A small segmentation model, trained from scratch: trained on rendered rooms with furniture.
Rows from block 5 of a small segmentation model, named by matrix and row number. Each number is 128 + 24 x the weight over its row's rms, rounded and kept within 0 to 255. All counts start at 0. Numbers have three digits each. After the name is the row's rms in percent of the matrix's.
After each channel's rows are labels from the 100 images, of 14848, where the channel reaches its highest value: "colour at peak" is the nearest of a few named colours to the mean colour under the peak. Only what is clearly more common there than usual is listed. The data: rendered rooms with furniture.
# convs0: first 3x3 conv (model.decb.0.0.convs.0.weight, 192x384x3x3, each kernel summed), inputs 192-383

convs0.15 096:154129118157165059120135122108147143145142110129170117098116139104115142140125103107142132099121131118109136118095117150074181107109113127161142140125127137089136145126149158125126113116069173105186129101162125121131115117102132056125133100107138130123137096110128139097136114119139118152167173111100132159130112119126159122131096108136137126122107146118148114154118071118109148136119144113134139089115149159099096137137116148160169148110124156134139105126128127121108157129129138134097128107103096125142110116179115138117106122120150154154094129127142113114118120158148154125
colour at peak: brown

convs0.73 102:148153155145186109141131116148169132102085094133164085117128134113111102105119124154143127139148144141138116109111094140107132097090104097104099143089116138101129127105148095119121202120103109121097171115130076131138105110121108108085138110121143133111112172159096126138101125124106121136096122118128094157130124147117122141115161105123093129108118146109110136109120161180152136135132161163098137136134106171136127111118140097092135150143141157087145101139120076168174162169144117137141138128110095109140156151152151168116136105095152113124143114092142134135127156103121160131
colour at peak: brown

convs0.113 095:125145148142152114130147133153109148083111163147142093130120106127112148142125098161153213126139142140109079115090125117113128114106151169121127124131159137136161089129171127128168121131124117155161114135092093169133142109131118090106147133128134118124136149109129126122150094123116096113165105152136116127128100122140101154143129107118177107153111091167110086116158124151171129091109154137149123114160130145095120129095150140111084132111129142112125139134160077138119126127119158131131080168137119096150158127120150116128115144167092132117069124132130147089127154124143149122
colour at peak: brown

convs0.121 096:129133124136151158080109131140115112147102110115160125098153106122155120140117090151100130103151148136108152154113110126126158112192156140139113112086102104125120105167160174118112138128109129124115127160117121118105109124128112142143117108103143141116131136124134154139113115159115154149153129125116111183112151105145165118127121168115118133092150145109117077117116117162125153128127098113122064156158086147136139144143105154188112135087138103127164086121148121145121136135132129104141131082152110119143140113118146144148110146185111146143087072142113131139172133127103147158
colour at peak: brown

convs0.81 097:144113171121149120170102126167062164130151135144125059141136127158124119141101089114097128149121096157129103128112170145134123125114131136165081117145128118152135125104145109123116148126136155135167132148170095092149119107132130150142094132133168131164137160133119081139140159163121122154098141152119130073128112128079098115103180154159148127132134134150111125073138123124135125137163132137093098127092131122108150142161132159060085125205176139090139137116129142100107147125109137127166094122165145133151120155118135141125148106138124165120147172118090150166142086169100151118
colour at peak: brown

convs0.139 097:091174140119127140130151131149128159115097121159095086136124140141177131128167149182122105122111131135129118146103115173132081109156119151120083152104134130130082121124113102079110106155124120121133123111155137131138133122132130162117147123112116108142140137135118086144149101160141124122125140161135111116147117128133121151138131131136120120117124171142141127097127149112107133123122122133125064094136099128126146069097141136127174112132110134127140123104168106155131165123104112126118138107201118123155113134127134109113130142125147141118141111127109101119105129098114114121
colour at peak: brown

convs0.160 100:133097149173118147139140125107139144108069106107138146114113155103151123104134150119134122113114119108106134146114092080134166129140126174118131124128132152149095109128122091106154160127084103093133122101158126115145107100104093161118146132123186170147137112132123126092087103129116112138102137145109115103114114139115103123158128135135115142108150130119155099160119104102122155114172127107106152130144157127139107128112102124107158130154158144137119135118133114121124157156118098152173086129125122160150122143088155142123075121095120125136131130171125110120149152134128182098
colour at peak: brown

convs0.167 109:143130119123157137083097121078125178154119107150118122110122130129139116134141166127104113130110110113136113139129136132132108128164139148113145136129105111164121092119114105094171144141128123138114089119089117119145128106162141168151142116127187125166101133127064128127113156097149123086135088129141134107170133127104150125109141081116173134122131143137136118115126140101113130139135135122114140107122109148182135121138184124118087125121138132109117078120118105158184122128139102119149132099164122100120131128115143118150131132169141168116115112108133136095128117100148114126
colour at peak: black

convs0.46 094:163155124173107115097164092165076125122123140098146120118144166053104136125121173147103147166136149095170153145156128116131104143164152089150108111101129142124126148146147098142124114122115115144152127139130118138142113112142149116102136138123126118159127131095114123124174133161116125185118125149097109136134119167125124151102142142135144128121129132105180083124135132162108118086146150126105088148146137096118148149111088164139111133153098120147119149147143130102137145111149135155153118163148134124137113111143107126093108153176100079134136110091159092131132131102153116118
colour at peak: brown

convs0.55 104:144151146122101151116114150115110128132124099103124178125119096131112125130112114169145087111110121125176125119106155132092159107132125094108121113142140144121100135139104080139135120089123144094070185146151183110147137114103113144185124158107093139125111118109145137149115157107099137126147168125110101084132110092154124109173114138108145118105121116175143103116113107140138105119155109142137126130081134159081154088096170210101112114100123125133115138140128128091128123121091116128131105104144149128149140148170124093097124169183193144153149129151134127107128120169140141142
colour at peak: brown

convs0.100 097:179102074137147120143136114181085161126106170173165094111136115132153129166122120142160160124128122116182149140128125105101105133112141126154137143130133103116133168096127151147108114094188141112140108111082117162136129119166108111154154092112108080120125138080133136102150141127128125117175144125112156146139118105135102154144142122096152121112117121108118105146175094137129131129107129107107072132160141124189143115088122166127096108141118148160088119144161118096138118122117141142129093139169119109122088114125120116128125119121110123100109142151115120095137153139132138146
colour at peak: brown